Rows from block 4, named by matrix and row number. Each number is 200 + 20 x the weight over the matrix's rms, rounded and kept within 0 to 999. All counts start at 0.
# weight_ih_l0: GRU input weights (gates r, z, n stacked) (model.rnn.1.rnn.weight_ih_l0, 768x512), inputs 399-455
weight_ih_l0.93,219,227,216,205,213,189,195,198,179,194,238,178,220,173,176,217,180,186,211,209,199,201,168,211,198,194,186,215,175,217,191,178,192,210,151,179,200,182,227,182,207,208,212,224,216,201,222,193,215,172,195,220,199,203,224,186,170
weight_ih_l0.94,196,250,196,165,229,173,207,189,195,173,196,195,203,173,175,180,197,166,222,173,224,209,207,205,228,185,180,210,204,164,228,216,221,229,217,226,186,157,207,212,241,185,242,185,178,186,214,201,217,228,223,195,227,208,205,178,177
weight_ih_l0.95,185,183,196,192,184,248,199,199,204,204,183,224,203,209,198,230,205,223,224,210,218,240,210,179,214,214,209,221,202,196,216,196,210,191,161,205,187,199,191,211,176,204,223,181,202,184,218,193,185,171,169,195,176,181,179,212,209
weight_ih_l0.96,194,211,186,215,220,175,235,195,206,198,202,211,227,181,188,204,173,185,200,180,193,187,215,172,217,214,163,181,250,221,192,171,264,186,237,213,205,174,192,253,160,199,175,225,161,193,210,175,192,178,222,201,182,175,231,180,231
weight_ih_l0.97,222,182,205,176,205,213,193,168,196,190,230,187,227,190,165,172,187,165,199,173,191,192,163,206,215,204,171,251,234,198,228,191,172,202,207,212,234,191,210,217,202,219,202,193,186,247,202,208,185,183,190,191,190,201,223,194,182
weight_ih_l0.98,186,233,177,152,198,171,204,226,176,199,212,211,253,200,198,199,186,211,209,202,212,212,208,191,192,173,168,192,218,190,142,171,188,205,222,203,161,185,179,187,183,195,200,195,207,205,193,184,205,176,208,210,193,182,214,214,205
weight_ih_l0.99,191,226,193,216,213,212,186,210,214,163,162,184,251,226,198,187,217,172,210,204,214,214,222,200,211,165,184,219,200,178,208,198,209,203,213,210,206,174,210,175,198,181,201,232,185,182,233,195,238,191,176,191,167,200,184,203,222
weight_ih_l0.100,211,203,214,197,170,205,202,198,183,176,187,205,206,163,212,182,202,215,194,204,200,207,179,223,188,198,214,217,212,204,191,198,182,175,192,184,205,176,178,199,193,208,202,187,213,209,172,202,238,168,192,208,196,193,154,207,186
weight_ih_l0.101,197,222,189,238,195,176,187,221,184,182,163,167,203,235,186,209,200,238,184,223,178,183,226,194,224,222,224,212,164,206,204,184,205,183,161,186,232,190,173,186,197,193,214,201,198,175,190,249,191,202,198,203,186,184,217,197,187
weight_ih_l0.102,204,183,209,221,206,201,205,194,176,193,216,199,194,227,182,166,189,200,190,222,194,190,195,215,182,220,178,200,182,209,194,187,218,178,206,181,157,211,184,198,199,212,215,229,215,182,196,232,182,168,194,209,234,218,191,196,223
weight_ih_l0.103,192,180,176,175,203,215,173,189,223,181,210,224,210,204,178,197,217,193,195,184,160,230,225,182,194,181,212,235,177,189,206,241,185,165,228,212,205,196,195,175,194,207,248,215,182,135,208,172,206,232,190,219,206,227,179,176,152
weight_ih_l0.104,181,224,229,189,230,221,212,187,185,191,182,162,193,232,221,193,185,232,209,240,207,168,217,186,187,211,176,224,184,213,199,198,180,201,193,208,230,226,186,204,163,216,185,185,229,185,214,192,182,185,183,170,196,191,229,211,169
weight_ih_l0.105,180,203,190,180,222,217,203,185,186,217,185,208,190,197,170,156,191,229,179,190,228,179,198,186,180,228,202,172,166,192,195,231,218,197,217,213,218,198,168,188,180,188,195,189,213,205,169,216,206,206,197,195,219,207,177,189,155
weight_ih_l0.106,207,217,212,220,236,188,225,192,194,174,203,209,181,226,218,218,222,199,214,228,175,200,180,202,196,185,209,196,191,227,185,212,191,193,191,208,232,193,178,157,188,217,205,203,204,213,191,186,189,195,213,217,191,184,244,185,173
weight_ih_l0.107,219,180,190,183,178,222,191,197,189,198,220,191,187,205,161,238,208,227,232,205,213,227,207,187,186,188,198,215,217,201,185,220,181,189,191,210,206,180,210,198,174,236,229,194,204,190,214,194,198,175,221,218,188,214,200,216,214
weight_ih_l0.108,202,234,199,203,232,190,210,213,192,180,158,216,162,218,200,174,217,212,184,225,221,184,193,202,160,174,185,187,172,192,212,198,221,199,210,205,225,235,165,217,209,174,164,219,213,199,186,195,219,173,178,205,216,170,214,185,195
weight_ih_l0.109,216,156,190,216,200,175,199,202,213,181,170,215,220,176,213,218,172,211,202,208,191,180,173,159,228,178,231,195,228,202,185,196,186,200,210,237,194,207,209,183,203,226,167,209,214,220,175,181,184,195,208,195,234,222,250,206,185
weight_ih_l0.110,222,228,235,178,197,198,182,210,217,238,188,197,187,167,184,195,193,209,185,190,188,221,195,198,181,245,204,200,203,218,226,196,225,203,177,195,182,217,214,192,196,182,207,213,189,188,208,220,214,181,205,190,159,176,186,184,169
weight_ih_l0.111,201,187,185,213,205,181,201,180,209,198,211,237,195,221,191,194,191,188,197,208,199,209,213,199,189,168,201,192,200,209,222,216,198,167,217,205,184,189,199,176,211,212,195,208,188,213,200,192,208,191,205,211,209,177,234,200,164
weight_ih_l0.112,166,223,221,189,236,242,196,200,183,205,217,205,187,204,163,197,195,161,189,191,214,172,172,199,226,191,206,207,210,213,220,209,194,164,216,180,178,187,192,203,204,247,205,206,195,237,258,206,237,177,209,214,179,197,197,219,178
weight_ih_l0.113,195,214,195,196,183,213,202,194,194,208,210,186,197,235,249,215,265,216,245,180,226,205,199,165,189,174,223,171,201,189,202,189,241,232,214,207,185,186,215,175,207,194,181,213,175,188,152,196,198,215,181,184,220,192,220,210,208
weight_ih_l0.114,219,179,136,222,191,165,194,203,213,161,199,155,219,220,175,195,157,185,205,239,213,162,219,183,204,218,181,196,158,198,238,197,196,201,180,210,196,173,223,204,209,199,196,214,199,226,205,190,197,233,212,222,211,243,171,231,216
weight_ih_l0.115,180,225,218,158,242,202,183,223,178,171,173,205,196,192,187,197,247,179,196,216,207,194,211,183,231,228,176,214,216,213,209,222,185,223,192,195,218,208,156,170,176,229,188,220,218,220,251,238,208,200,181,186,187,182,210,182,213
weight_ih_l0.116,196,246,223,188,152,220,206,216,188,210,211,174,212,184,204,199,188,201,198,190,221,164,209,202,202,199,199,213,209,185,200,200,182,162,216,221,189,218,205,175,201,198,156,200,223,218,260,184,235,211,207,199,241,191,193,207,230
weight_ih_l0.117,200,194,164,195,171,197,207,222,189,212,178,194,188,222,171,171,212,228,208,168,242,225,206,180,213,215,197,199,232,236,189,209,198,208,173,217,206,213,194,222,153,207,199,197,195,199,179,209,185,171,203,216,223,195,202,212,196
weight_ih_l0.118,185,157,208,207,194,162,208,176,202,189,196,215,216,199,209,124,185,228,203,178,193,158,193,197,212,217,203,167,213,220,202,205,201,178,236,188,215,237,209,179,195,191,176,227,194,237,214,210,216,205,185,182,200,225,197,260,206
weight_ih_l0.119,200,208,204,215,184,204,220,202,207,176,178,203,187,217,226,207,260,213,198,204,220,196,165,217,237,184,203,207,186,183,200,191,194,219,209,198,237,188,186,225,189,192,222,227,195,180,218,188,187,218,173,210,206,196,197,196,184
weight_ih_l0.120,213,181,190,227,176,187,185,204,197,217,175,219,233,227,198,232,192,145,222,189,190,176,172,209,193,200,215,167,199,186,210,205,201,236,204,208,188,148,235,204,194,197,209,231,209,206,252,205,188,208,231,174,202,199,185,211,195
weight_ih_l0.121,209,229,201,190,214,231,169,228,209,189,168,189,170,206,240,185,233,203,207,208,194,269,195,189,216,200,238,195,192,216,205,203,161,214,211,193,198,201,172,189,183,191,218,192,161,214,214,198,221,175,182,168,207,212,180,215,199
weight_ih_l0.122,189,178,184,214,177,198,222,211,178,175,191,206,237,176,197,234,223,231,228,222,188,168,214,216,232,173,198,218,214,186,198,202,199,218,207,223,196,209,175,218,229,199,195,189,224,160,241,198,158,154,202,154,232,198,188,187,184
weight_ih_l0.123,199,166,211,183,207,209,204,206,203,207,207,166,217,188,183,173,159,209,156,209,226,175,201,232,205,213,165,173,174,196,194,209,196,166,189,156,201,180,194,166,200,196,204,168,184,224,217,227,225,193,179,208,231,166,182,200,175
weight_ih_l0.124,182,200,189,221,155,194,194,194,214,215,202,208,204,162,204,213,211,187,181,241,170,183,193,206,209,175,189,165,220,186,227,177,224,195,210,228,199,179,207,199,230,194,187,240,206,219,224,196,125,220,216,224,194,209,234,231,201
weight_ih_l0.125,230,162,193,253,173,242,168,179,204,226,206,213,160,226,183,193,211,210,182,216,172,178,222,201,143,235,209,217,190,169,263,198,205,164,205,199,232,165,200,174,186,216,190,198,190,210,210,206,203,229,235,186,198,193,200,179,184
weight_ih_l0.126,215,214,204,173,181,222,227,154,216,236,229,184,187,154,168,168,171,215,211,170,205,198,206,196,212,203,200,197,201,210,200,168,237,194,246,236,199,216,206,214,209,214,190,194,194,198,167,180,199,225,205,196,217,183,185,161,171
weight_ih_l0.127,190,194,208,175,213,189,226,226,225,231,162,208,184,201,191,197,220,167,198,180,179,242,153,194,216,194,183,212,218,188,178,160,227,171,181,188,170,209,204,208,166,224,208,209,226,144,202,200,209,230,189,197,188,185,208,224,200
weight_ih_l0.128,221,210,159,210,187,229,211,170,185,246,233,190,223,201,155,230,238,185,171,196,200,192,185,229,177,226,232,171,212,174,203,217,197,170,221,186,205,201,188,192,185,179,203,199,216,209,162,196,205,198,201,188,254,214,186,219,178
weight_ih_l0.129,224,237,213,199,227,204,177,167,179,176,174,171,181,165,188,188,210,216,217,166,200,210,175,203,185,214,225,217,202,194,161,212,213,201,204,181,195,182,164,202,196,217,197,231,233,191,255,188,218,231,186,193,206,219,212,207,163
weight_ih_l0.130,227,222,203,195,226,197,191,214,183,223,234,215,205,177,193,133,261,200,180,203,199,203,186,196,185,219,176,226,192,182,198,183,210,160,206,184,202,181,179,246,171,191,211,199,241,174,191,204,172,212,201,209,216,210,214,225,213
weight_ih_l0.131,196,185,200,200,170,180,232,205,177,219,175,191,170,211,179,194,184,242,184,173,173,207,202,222,221,210,216,188,211,212,226,218,207,175,191,181,186,152,200,184,215,209,178,236,186,212,188,195,177,185,181,218,210,191,198,213,140
weight_ih_l0.132,175,217,198,199,194,208,195,219,183,210,202,233,170,192,185,201,169,202,203,213,193,191,200,198,197,223,263,243,194,184,207,192,210,143,189,224,191,224,250,178,197,163,179,228,176,208,199,192,188,203,186,178,214,179,172,222,238
weight_ih_l0.133,207,179,183,213,226,198,189,194,193,175,169,223,213,180,167,214,200,178,224,192,197,225,219,216,222,191,210,250,202,213,213,198,185,231,195,179,211,241,200,170,152,166,186,176,203,226,210,179,218,157,173,186,240,165,217,187,240
weight_ih_l0.134,190,210,228,166,210,200,203,208,222,179,195,189,187,171,195,194,219,194,199,221,178,170,226,198,193,177,211,211,204,196,199,219,183,206,234,180,195,233,235,212,173,189,210,219,216,238,164,179,229,171,197,220,177,193,180,181,171
weight_ih_l0.135,232,163,177,220,189,210,185,183,180,183,179,210,193,189,169,207,216,231,217,201,223,222,179,197,180,227,200,221,200,183,178,194,206,226,229,168,206,268,219,206,208,215,176,223,221,180,236,231,213,201,240,195,196,177,173,194,196
weight_ih_l0.136,202,196,225,196,212,200,225,207,188,201,205,157,191,231,211,209,203,229,218,200,201,192,198,163,188,188,213,231,198,202,203,198,184,161,155,204,232,197,197,237,177,239,201,148,201,211,212,215,225,183,208,176,210,185,204,173,200
weight_ih_l0.137,221,173,192,188,187,189,184,211,202,207,235,185,228,200,213,184,232,215,238,201,199,202,234,171,209,198,173,215,176,205,171,242,185,145,168,152,198,157,219,194,178,216,193,212,226,176,232,175,203,198,165,225,199,186,200,201,162
weight_ih_l0.138,204,221,203,203,218,210,218,189,181,212,196,205,216,179,172,216,226,214,203,171,182,211,199,192,182,198,185,200,169,214,218,223,164,180,233,195,217,214,169,192,195,202,181,197,217,241,202,189,217,191,195,174,222,193,198,224,204
weight_ih_l0.139,238,192,209,184,177,199,211,216,226,181,199,215,231,230,197,242,196,204,220,215,164,205,211,212,185,208,201,176,203,189,195,227,189,167,182,223,233,205,212,228,185,185,219,194,208,181,142,211,218,222,196,214,199,181,195,208,226
weight_ih_l0.140,203,146,200,195,195,241,160,175,166,187,215,203,239,211,189,158,163,208,213,203,205,147,195,211,200,179,200,181,228,230,214,204,218,201,223,192,213,226,190,239,182,199,195,211,246,200,217,231,191,209,164,204,223,200,177,211,194
weight_ih_l0.141,197,193,182,175,214,217,222,192,203,183,167,189,208,165,207,214,184,212,218,206,209,183,207,210,171,192,162,220,204,225,190,229,203,179,195,215,232,190,199,184,162,221,173,183,220,166,188,212,208,181,194,176,212,171,199,190,207
weight_ih_l0.142,223,221,215,235,233,213,198,232,217,186,234,177,226,180,173,191,182,183,195,184,198,215,210,181,176,210,229,186,189,188,197,201,168,198,190,199,202,215,208,180,199,212,196,167,163,217,186,179,199,171,208,199,202,235,229,192,182
weight_ih_l0.143,214,199,220,200,212,220,231,184,207,208,184,172,222,209,209,178,195,204,155,180,185,222,209,197,201,218,178,204,212,209,216,206,253,217,236,215,198,212,191,199,202,225,212,218,181,170,179,182,208,230,194,205,209,199,190,212,186
weight_ih_l0.144,211,201,182,217,201,247,243,188,177,128,195,198,205,196,226,217,187,204,238,226,206,203,178,185,198,190,184,208,233,212,166,196,161,187,186,207,214,198,238,214,213,212,203,212,199,202,198,175,170,213,187,195,200,179,177,161,188
weight_ih_l0.145,188,231,261,211,186,151,175,188,183,214,151,213,164,193,159,170,234,192,234,193,192,212,166,189,168,196,230,207,186,190,200,176,234,216,202,204,190,210,214,173,231,209,218,221,210,202,224,213,194,194,202,175,212,197,184,245,197
weight_ih_l0.146,180,219,191,247,216,234,209,183,187,182,158,188,234,169,247,213,181,181,188,205,170,186,230,213,177,196,217,203,232,180,171,229,214,206,189,202,220,219,177,196,190,211,212,182,216,140,232,192,196,214,198,155,202,252,213,184,179
weight_ih_l0.147,226,213,218,213,184,176,211,193,208,225,200,232,215,211,204,171,155,188,200,208,192,201,189,190,201,180,190,184,249,216,197,239,209,202,160,203,208,214,220,204,211,218,176,181,194,232,193,155,175,151,226,247,214,210,180,210,230
weight_ih_l0.148,229,213,208,214,184,233,212,195,212,231,205,193,171,201,177,218,191,175,194,229,230,223,206,202,208,232,208,221,204,227,211,220,192,208,162,183,169,177,217,189,203,147,209,179,166,183,190,218,226,209,213,163,182,160,177,218,209
weight_ih_l0.149,194,180,213,208,204,212,204,187,190,203,172,212,219,229,179,201,173,181,220,210,192,184,197,197,229,208,236,191,229,165,203,198,187,208,179,200,206,189,202,168,209,195,223,219,206,180,209,194,204,166,188,225,177,174,186,209,227
weight_ih_l0.150,179,221,195,210,227,204,189,211,220,150,202,199,182,166,189,176,220,181,229,181,183,183,212,210,173,182,214,175,197,223,231,238,212,203,156,206,179,222,219,204,194,194,220,184,242,174,193,185,236,182,207,196,228,210,192,184,209
weight_ih_l0.151,186,201,200,204,150,182,200,216,205,181,230,227,214,183,218,187,182,224,165,194,194,203,211,223,181,175,189,253,207,197,169,203,230,211,190,194,198,204,223,229,245,204,165,241,210,199,181,200,184,202,221,172,167,194,200,158,221
weight_ih_l0.152,213,207,235,176,170,213,200,201,223,159,221,197,189,176,203,190,226,209,194,210,183,125,224,219,239,195,159,189,188,219,202,192,219,206,222,216,224,183,191,209,172,186,194,216,198,203,207,225,195,176,218,215,198,184,209,214,159
weight_ih_l0.153,163,190,259,210,232,207,195,221,203,175,204,198,228,214,172,223,211,217,254,177,221,187,209,213,201,201,183,194,212,162,205,199,210,160,215,216,184,197,184,204,207,156,166,199,194,204,169,219,190,227,187,203,219,220,217,197,189
weight_ih_l0.154,220,197,178,206,225,211,195,198,203,200,134,193,207,184,186,229,201,224,203,207,178,244,221,221,200,233,196,195,213,223,192,221,195,195,205,202,196,228,177,225,186,208,183,178,209,241,211,194,180,186,229,203,210,207,240,205,194
weight_ih_l0.155,193,218,214,181,216,207,190,187,220,221,188,174,225,191,187,194,208,174,211,259,182,217,157,209,211,222,221,260,210,183,212,187,147,205,197,206,177,198,253,193,204,179,202,211,195,182,225,196,205,181,205,196,231,190,188,178,180
weight_ih_l0.156,214,200,204,189,205,185,198,186,185,217,207,215,225,202,220,209,214,194,221,219,219,205,228,230,196,206,180,216,206,191,200,210,237,224,176,184,214,174,208,209,226,206,231,231,206,212,192,163,180,218,216,162,219,157,209,176,205
weight_ih_l0.157,225,168,262,214,183,208,197,231,181,202,226,200,174,159,241,205,231,186,223,221,223,169,214,212,192,203,174,225,211,217,177,202,227,239,167,219,184,202,217,216,174,219,197,204,220,176,212,162,151,187,181,193,228,212,194,198,206
weight_ih_l0.158,190,164,218,193,175,172,236,187,221,195,175,211,188,204,173,165,212,200,212,207,219,193,259,188,196,173,205,230,189,207,168,247,215,224,188,218,205,224,181,218,167,187,210,196,199,199,197,180,226,199,164,208,198,169,194,196,200
weight_ih_l0.159,210,172,174,202,189,189,238,201,203,222,233,185,178,223,216,194,180,178,224,221,177,196,165,217,225,179,197,183,209,200,221,244,226,217,179,221,194,162,203,203,200,216,196,191,187,215,157,202,217,165,193,203,198,180,196,188,221
weight_ih_l0.160,198,215,167,229,172,241,185,254,223,211,205,191,244,185,217,198,195,211,213,179,211,137,196,197,242,195,194,216,194,171,159,182,186,204,184,197,191,200,200,190,211,211,190,193,197,224,157,204,181,158,226,184,189,193,191,206,186
weight_ih_l0.161,226,247,207,156,200,197,216,224,211,219,192,212,211,201,204,189,220,230,217,207,197,155,202,213,166,186,203,181,187,223,206,176,208,218,179,163,169,213,200,186,194,224,155,196,233,200,209,208,243,172,207,207,169,232,205,183,226
weight_ih_l0.162,180,212,222,178,165,218,169,213,194,185,211,229,182,216,192,179,119,208,217,202,228,209,217,230,191,183,155,204,210,200,171,185,197,183,182,202,225,172,203,181,177,176,212,178,213,198,193,229,211,161,227,217,204,185,210,185,164
weight_ih_l0.163,219,200,218,194,203,208,205,198,223,223,203,181,192,212,174,183,197,188,178,201,226,154,200,223,190,204,210,196,221,186,189,214,178,201,217,204,227,146,205,166,191,194,209,175,181,185,230,210,209,214,229,188,174,178,251,208,166
weight_ih_l0.164,176,166,222,186,188,176,197,220,189,237,212,192,185,202,220,205,254,189,244,209,242,189,176,210,227,164,216,205,188,194,198,219,210,191,204,213,220,228,230,191,169,216,146,196,194,225,183,207,199,194,166,193,169,207,184,187,225
weight_ih_l0.165,222,191,200,205,195,191,207,193,157,260,212,198,223,251,171,210,217,179,227,203,212,191,166,172,189,197,211,198,242,198,237,203,209,217,167,178,228,188,197,186,197,193,209,215,216,199,166,223,182,213,179,205,204,212,205,207,245
weight_ih_l0.166,228,217,213,189,165,181,188,179,194,244,206,233,189,229,199,198,210,208,221,239,178,178,222,207,201,215,239,245,184,164,165,212,189,194,210,174,176,219,194,196,167,178,180,201,196,196,186,190,196,189,195,180,248,243,168,199,198
weight_ih_l0.167,184,180,163,193,220,182,203,196,203,224,217,209,201,211,216,203,204,195,231,190,233,217,211,193,217,199,222,175,223,195,194,200,192,206,235,191,226,185,183,207,194,235,180,192,177,221,222,192,182,182,198,180,169,186,190,181,214
weight_ih_l0.168,245,172,193,193,188,224,200,220,211,170,207,228,185,175,164,184,216,181,220,185,205,163,181,223,196,203,203,191,199,196,191,256,208,204,159,220,209,240,195,166,216,174,208,209,179,173,219,191,136,202,187,193,222,176,191,197,186
weight_ih_l0.169,221,228,181,210,177,205,166,180,193,200,220,219,247,204,217,219,196,181,152,195,221,183,183,165,216,202,194,197,188,198,207,169,230,175,195,222,198,209,220,203,204,185,202,177,209,217,220,211,241,166,183,175,186,182,214,217,184
weight_ih_l0.170,221,203,204,237,202,200,175,195,182,245,203,183,187,165,218,177,204,184,221,185,215,251,189,171,209,220,196,209,191,220,236,207,168,208,188,172,208,228,226,182,177,219,182,188,179,195,192,192,175,190,196,199,185,186,174,193,200
weight_ih_l0.171,229,219,231,200,188,194,221,230,188,226,202,239,198,222,188,205,148,222,193,194,188,234,240,200,183,185,206,233,160,203,165,236,177,169,245,203,209,200,201,207,208,214,193,190,189,200,202,173,181,169,176,194,185,198,199,208,214
weight_ih_l0.172,175,206,229,145,203,234,205,225,218,210,201,186,213,192,216,198,208,186,196,183,213,189,193,203,208,198,217,184,176,227,207,237,215,178,152,206,188,217,207,218,177,210,163,226,207,199,192,222,183,181,205,166,225,199,197,178,192
weight_ih_l0.173,170,226,210,188,176,215,225,184,192,204,179,214,194,200,189,180,182,192,190,204,196,179,229,200,222,171,175,194,218,179,192,177,220,184,238,211,194,180,169,190,213,181,174,183,192,210,212,211,209,226,193,229,225,165,183,243,166
weight_ih_l0.174,171,205,218,194,174,241,186,207,212,199,203,159,220,187,229,228,151,175,200,215,211,213,183,183,200,222,208,205,185,193,190,190,243,184,192,208,197,215,220,157,220,213,194,204,209,187,200,206,179,199,158,189,200,191,194,221,211
weight_ih_l0.175,163,190,153,231,234,188,234,185,209,204,190,208,201,204,196,195,193,190,181,195,222,190,200,186,208,208,196,217,200,215,203,194,229,181,252,181,213,220,216,210,189,198,186,212,224,192,220,187,187,207,172,196,187,216,220,205,205
weight_ih_l0.176,188,163,216,201,201,200,188,193,206,201,239,168,220,197,221,220,221,224,208,223,203,200,200,170,193,234,194,192,210,179,200,217,207,183,207,194,212,173,228,193,189,184,158,245,215,196,264,226,231,207,187,181,193,210,192,194,252
weight_ih_l0.177,218,197,179,219,209,217,183,183,199,196,197,196,221,156,201,194,213,219,222,235,199,178,184,207,176,196,183,206,180,202,210,241,185,198,214,205,180,210,204,208,178,200,210,200,198,187,182,147,208,191,186,213,212,219,167,187,190
weight_ih_l0.178,207,148,218,230,195,204,217,228,230,233,209,197,180,190,164,234,204,194,184,213,181,195,188,197,183,230,210,204,201,182,195,228,170,187,185,222,156,222,183,192,213,201,178,181,207,183,222,210,211,192,164,213,236,171,184,186,213
weight_ih_l0.179,183,190,228,183,176,209,199,211,202,241,208,249,206,198,219,198,213,193,217,188,220,197,229,208,230,194,243,184,252,190,145,210,210,196,169,207,212,182,201,210,177,178,223,207,208,202,138,226,196,205,203,212,184,212,193,196,191
weight_ih_l0.180,207,189,227,226,186,222,191,186,186,189,222,199,201,203,233,206,191,217,191,217,208,179,213,212,221,185,177,206,207,197,196,177,221,169,139,186,209,199,203,180,215,204,238,192,188,261,169,222,146,203,183,199,176,204,203,195,204
weight_ih_l0.181,185,175,221,179,222,227,216,184,210,182,231,193,218,214,206,200,227,209,196,234,192,180,228,187,192,206,232,203,180,182,244,248,191,179,225,185,196,197,198,180,207,195,234,167,197,201,197,207,215,169,189,189,205,196,216,209,187
weight_ih_l0.182,201,185,199,165,200,172,213,204,207,213,239,210,248,154,195,204,179,228,195,218,185,200,196,217,204,168,213,218,227,202,201,212,187,212,160,200,167,187,210,222,220,159,176,192,183,215,207,185,171,214,208,227,232,243,206,235,198
weight_ih_l0.183,185,228,202,201,213,211,201,228,189,212,211,190,172,214,189,209,212,250,200,237,209,209,188,169,191,150,227,226,177,192,196,197,210,201,177,211,188,179,169,211,215,197,196,250,187,227,201,193,196,233,202,184,200,174,206,215,201
weight_ih_l0.184,190,204,205,186,217,225,185,209,208,205,208,216,195,198,211,179,199,184,196,213,215,203,200,203,186,230,200,244,170,208,184,235,225,202,170,198,199,217,190,213,192,266,194,202,189,232,202,205,220,200,193,189,204,155,185,187,182
weight_ih_l0.185,189,199,212,205,204,197,176,174,225,255,151,188,220,184,186,220,168,167,184,227,169,162,179,168,174,200,217,201,196,174,171,194,223,213,208,220,204,208,223,212,180,197,195,205,212,239,223,193,203,216,199,199,201,227,212,192,181
weight_ih_l0.186,169,198,194,199,200,202,175,176,205,169,171,200,205,194,154,179,207,181,229,227,200,219,222,225,217,200,193,182,189,183,218,206,213,221,206,177,203,229,219,200,216,216,183,201,179,219,196,184,161,182,187,214,180,221,204,165,188
weight_ih_l0.187,177,183,198,228,192,204,163,223,193,187,230,235,220,222,194,197,220,226,212,184,183,218,186,178,193,187,210,193,213,205,199,181,163,226,235,219,199,241,200,209,181,205,188,202,183,194,165,205,179,246,182,206,221,209,222,197,135
weight_ih_l0.188,195,187,243,175,171,200,200,192,224,169,217,208,197,222,164,207,171,203,213,212,167,211,208,219,194,215,222,182,212,242,175,195,219,181,228,160,191,235,200,189,234,221,191,219,199,202,231,206,209,195,205,209,231,167,183,216,171
weight_ih_l0.189,221,204,192,209,220,212,201,204,220,200,175,208,165,223,207,164,230,205,201,201,178,191,206,217,198,206,192,205,185,198,207,236,208,219,140,218,198,161,218,201,197,238,235,165,179,190,170,210,204,191,193,191,202,195,203,167,229
weight_ih_l0.190,224,159,179,214,219,209,202,175,212,196,226,201,173,214,196,219,199,217,188,197,201,187,211,162,196,200,182,181,210,179,222,190,214,215,229,220,207,204,236,173,201,238,192,208,170,192,220,199,220,185,183,209,235,200,218,203,173
weight_ih_l0.191,200,191,203,214,180,231,198,193,188,213,173,187,204,177,227,207,196,201,196,193,228,173,156,206,171,219,202,178,214,150,227,179,189,238,191,194,204,191,245,197,222,200,191,194,184,218,249,221,192,210,193,204,218,207,178,199,207
weight_ih_l0.192,170,202,214,172,210,194,236,200,203,203,184,175,201,171,213,215,200,213,186,215,234,184,236,188,194,200,196,174,256,194,187,203,158,185,201,198,165,172,201,185,223,217,165,183,196,190,218,171,176,175,245,176,239,218,193,182,183
weight_ih_l0.193,187,215,208,144,180,226,165,211,204,185,181,217,179,217,198,197,192,189,197,171,187,205,186,198,202,184,229,203,242,197,218,178,205,208,178,223,207,188,210,206,194,196,203,238,217,199,237,198,199,189,212,214,192,183,201,203,217
weight_ih_l0.194,183,202,221,188,209,220,217,173,191,175,243,172,215,217,222,197,219,207,199,218,198,244,201,190,187,231,206,182,185,183,226,181,174,203,241,182,201,184,196,191,183,199,209,172,158,215,218,174,171,175,200,212,199,211,229,216,229
weight_ih_l0.195,213,193,201,184,243,204,192,197,198,184,201,216,166,199,221,144,188,248,204,188,205,200,192,218,194,207,218,213,214,232,181,195,138,192,220,176,180,186,219,208,215,180,198,221,181,183,192,221,183,214,216,192,232,176,173,205,216
weight_ih_l0.196,181,238,174,226,197,176,232,211,187,183,233,183,168,156,246,169,214,199,229,200,209,252,236,211,181,202,206,203,196,230,182,174,194,237,198,175,208,170,209,220,194,181,182,205,216,210,182,193,209,153,216,194,200,202,216,192,206
weight_ih_l0.197,202,191,159,194,198,229,181,207,207,187,250,204,149,189,249,207,208,225,194,196,193,196,196,204,202,202,190,222,195,211,220,175,219,180,181,165,196,203,189,210,178,201,225,198,210,199,198,198,203,172,173,220,172,198,219,184,172
weight_ih_l0.198,193,162,219,199,205,183,180,179,191,216,192,183,193,178,209,180,216,178,155,199,193,204,208,204,181,201,206,226,193,195,184,169,232,177,221,185,191,174,215,198,200,213,190,207,174,197,205,191,241,180,174,217,216,200,209,212,188
weight_ih_l0.199,208,217,193,181,209,220,189,209,196,178,210,214,184,191,181,210,250,183,223,217,214,174,197,190,211,174,214,176,175,204,217,199,169,194,183,184,165,191,202,203,210,223,201,231,183,181,215,197,199,220,210,187,223,195,198,160,185
weight_ih_l0.200,204,225,189,225,221,224,203,173,194,231,206,175,187,226,159,233,185,201,192,215,214,192,197,230,192,211,162,220,189,189,205,157,219,180,140,196,179,233,179,200,178,233,205,217,197,234,184,204,192,182,212,192,213,175,193,190,172
weight_ih_l0.201,226,192,158,217,177,179,190,209,176,218,196,227,206,180,212,243,199,196,175,223,211,257,179,192,224,167,197,218,199,211,188,243,182,191,189,212,224,262,208,183,201,207,232,179,199,190,200,196,210,211,210,137,212,170,207,183,225
weight_ih_l0.202,209,202,250,187,214,187,184,231,226,188,193,196,193,202,205,211,220,200,237,191,221,202,200,211,198,183,212,193,146,179,186,231,208,208,196,221,188,219,209,181,202,211,173,214,215,169,165,198,179,211,166,187,198,174,195,207,234
weight_ih_l0.203,179,208,150,201,204,184,199,221,208,185,234,185,170,193,201,168,193,183,235,232,217,272,212,187,179,194,236,193,189,213,180,215,167,214,179,183,189,193,199,153,200,234,216,192,214,153,225,190,200,207,207,202,194,212,218,231,208
weight_ih_l0.204,199,207,218,202,229,213,162,196,188,178,200,201,181,194,222,161,221,199,232,202,225,167,205,184,232,203,194,228,164,209,206,248,201,224,160,200,206,258,204,253,231,212,193,213,192,191,196,220,192,190,167,212,166,205,191,224,214
weight_ih_l0.205,212,192,176,187,168,187,231,175,214,199,202,194,201,176,231,162,161,184,238,183,207,202,209,204,204,219,154,187,207,201,215,223,190,195,191,184,182,213,218,231,227,236,199,171,205,201,192,159,184,191,218,218,212,217,185,166,200
weight_ih_l0.206,190,191,219,181,221,211,194,157,181,214,224,192,233,225,244,220,224,224,184,213,179,163,209,219,201,164,205,238,181,188,185,171,175,185,210,233,187,187,213,222,242,239,210,197,171,187,172,182,178,210,175,242,217,221,227,186,185
weight_ih_l0.207,169,180,199,215,177,208,204,228,172,207,215,215,220,225,181,181,224,209,203,193,206,203,201,185,180,226,213,224,177,212,201,226,170,206,209,200,202,197,222,210,213,189,211,184,218,225,208,175,184,199,192,137,207,176,178,174,249
weight_ih_l0.208,208,166,197,211,205,191,203,226,192,199,201,192,229,180,180,221,180,162,230,194,205,163,190,205,175,175,233,170,157,211,161,191,222,207,240,195,192,204,168,187,201,167,175,215,216,188,242,211,178,198,256,195,214,247,185,220,222
weight_ih_l0.209,202,157,171,170,223,173,214,190,230,183,235,213,215,224,230,171,184,194,185,184,213,237,181,186,215,184,219,209,190,213,225,181,182,189,194,192,186,202,166,207,199,212,198,181,205,214,195,178,204,166,199,193,212,212,212,204,208
weight_ih_l0.210,186,181,222,197,196,179,185,201,191,189,240,193,179,221,178,211,227,172,202,217,237,191,180,170,178,272,197,219,159,186,196,189,216,209,251,190,191,202,235,175,208,212,201,227,187,202,177,206,247,249,208,199,210,199,200,201,210